config.yaml
horizontal_flip: false
num_classes: 25
decoder_widths: [32, 64, 96, 128]
decoder_blocks_per_level: 2
residual_init: "zero_last"
optimizer: "adamw"
max_grad_norm: 5.0
warmup_steps: 1680
Rows from block 5 of the encoder of a small segmentation model, named by matrix and row number. Rows with one number belong to one neuron. Each number is 128 + 24 x the weight over its row's rms, rounded and kept within 0 to 255. All counts start at 0. Numbers have three digits each.
After each neuron's rows are labels from the 100 images, of 14848, where the neuron reaches its largest size: "responds to" is what is common among them; "peak on" is the class under the peak. Only what is clearly more common there than usual is listed. The data: rendered solids tumbling over patterned floors.
# u: gMLP up (value half) (encoder.blocks.5.mixer.u.weight, 768x384), inputs 77-153
# v: gMLP up (gate half) (encoder.blocks.5.mixer.v.weight, 768x384), inputs 77-153
# out: gMLP down (encoder.blocks.5.mixer.out.weight, 384x768, transposed), outputs 77-153

u.497:122114124132127097075143090137129114125115102105095121142111165163168107136113091171107127100123144093094121114110115130104115146115100141150116140126163098103096137177141121116172161063124138134096115116133137133132135091116106136
v.497:137140155144153175121105113119120137169146076118135146122125059132188109106141156147090110165105117158132142070150151109097140125113102072119154084131122147179127156122151155121130118092154116137117147111092143158129154107136139116
out.497:133134104133131165093083124117135110132124090167166116123116139145121171087126141189134108060165145138147148154114164155122138142135103159095131139096129161132101144119123156142147156100106135123149161161130116113107102140134141166
responds to: bumpy ball; spring; largest object: bumpy ball
peak on: bumpy ball; spring

u.400:123109160130094115155096117133124143129098116111135091139143154084098146175129142172160124121129143099138169100115141139158146179133110129160091126152085121078111113164122148142139142125160167145093167110123151133079118149119111137
v.400:192143122121169143118117153159164130175114136109124158131138149091168155112123115135144103129159129139154159094104125148148116125120147142184140148096118080156143138098077128122131112170112118109153097094103142153150111136127107122
out.400:140115109109138156090167078119162125136112125122177139144155125168097121122132119138134115065153114130116142113102109139133107071095126162110091129118157153155088125139102141156169133147093144143129091144102103114126099129164117176
responds to: spring
peak on: spring

u.561:048143130131112134130131130085154111118077109137124092110155110136132128167135114114170117103129157092131115097134121160153114112168162131156110106111098130137106124128156102173168143140100149084109144127155143109134104126121102137
v.561:150166103133121141108096144135069145136123145151160139125115123153080125109165124140139111096150138144131128097155132110089172122113078127118095126151107152139119118152164111136167138136135163166161180126090145111122135111164118112
out.561:104145146073131148163089139118137132138123113109118173152130133102147150126103129168152113127128106158147105113155116119180130124165139184128144219132142120137088119124111102134107136107132125129159100111112181119110145109137191152
responds to: spring
peak on: spring

u.66:117147127125124123120125128110095105124101099141134090136110157152143136141126124134124132105093117130129116106101124126118126107168112121195129118153115135110108137135110140106132167101115138118128157168145163089099091137123142117
v.66:095133128155091098133124147164152117128157079141104122174119153111132166150158146146133119139134112156135115108091123121149100092171117160091154151179146161143127164107110146183111161135134113084145095160113128124109100105155122176
out.66:131126107137120108125152116085150140190188119114102176117137164130147157134105126129123134123138099219139118107153144100103092127128091117128148136124075142120120124112096139132101130129094133122122112142158083125137122121148113136
responds to: purple object; egg; its colour: purple
peak on: egg

u.502:070119151099100132117176106150155121094083106172132099149123181160154137139076148124097108131111158097129158148128124169146102120120105099161129121159117117136084159155122152152142122158111117184071144138093147097141109101133103127
v.502:137128136150118159136116138152119136169121144086131140100138136119134123116131108125096121123128147127144177113110125124123116157120122150158108140111111122131172117145168168174111101126149116136131103149094141167156137150152119101
out.502:139121101096141134158114122115161115182167114078128100104150111139128147184180131155130130140123139115125132111130153183104153156102184160144150153147158157154171124182116117185144120110137104161117084144132120138125140137117098141
responds to: bumpy ball; largest object: bumpy ball; spring
peak on: bumpy ball

u.634:118100156106078089147144153086130079117111116125083091151166102130162161132110094132145148126133132134117125142098102166108144120115136106130121151129083113136124137124147105101160174106110148153107135115137122075075121132148152131
v.634:155165124088128193080088158106090130141083095113116124155137138155112176129086132158099097129108120154095167129160083125134138113156138134136130142124102121153111125110161127152170139139141122130133146148137113139167103102123150186
out.634:170156134150109111135107136177120127142100119135135138110098109121166109138109155091136149134148119174129091142112093109110144141173125138115150143123161080153137133069134077115115098168133156139143109134152164133104123183103160105
responds to: light from the left; sphere
peak on: sphere

u.541:139084118152117070121133145100109106139084092131078119130134096113137141156120093130131181125105169133117121153081100134136168094138124102159136137137097129147147118120148098133149157135112154147164108125171103109100124131149126121
v.541:106120080122084142118105140080120120122131156111093117148160130131114131136104128112101112121128124135094189147126122123131119141139114124132153101112084060148149131136165126120139056150157135163135131153129138145155115124101123110
out.541:158150090112136085112102119123138126147122139170151167114089122164141114146076133078127151154160138159133117147115116126071151153167123089096098114151171095146127132082122070110138089163083169115111145141181160124128142184105122110
responds to: light from the left; sphere; bowl; egg
peak on: sphere

u.731:132104136143155128113176115161129117086112119098161118113101153147142160138123139111098174125121121118168159145120117162097112134109109123135100169155102099111141109138144092112164135127141125148154110152167125121100131103085113153
v.731:103143134111101122086181089111122155154143139157122144131110123149133111121123153094124127101115149110115122064177120082117153143099116108171128130156145110189119100120111138090086126105140084139115120110151103131104137139123170126
out.731:128141085160145097126148108137124099107102149192144174131117153129147134105154138137151118162181151144149119101127110141093096102145099127124139111114120105152149141081132079091147137136100128109152129179108130139134134166140143123
responds to: light from the right; sphere; egg
peak on: sphere

u.242:096121116113125108161130115087145111128115147152153112138156111126120117119122138134121096130135153092143086131151126134118131111124090121174168162104136158161161160146154124189158105151135114133121129109151137118065113128074112091
v.242:119141055129142160095112083133135116169106160158109138126129141125134114117154095107161097137139143095105149115104099141131201140106127126149121125188096146143106121146091112128139082095147099138123156189132121122141107146118081117
out.242:116148143106143097149138147069062148120066138093109112144141133122102131123150154118148125121116087090157146140134132129126130133113145113128114105104122146144114123126128102123128131125091116112136185127105170164133147145160156127
responds to: spring
peak on: spring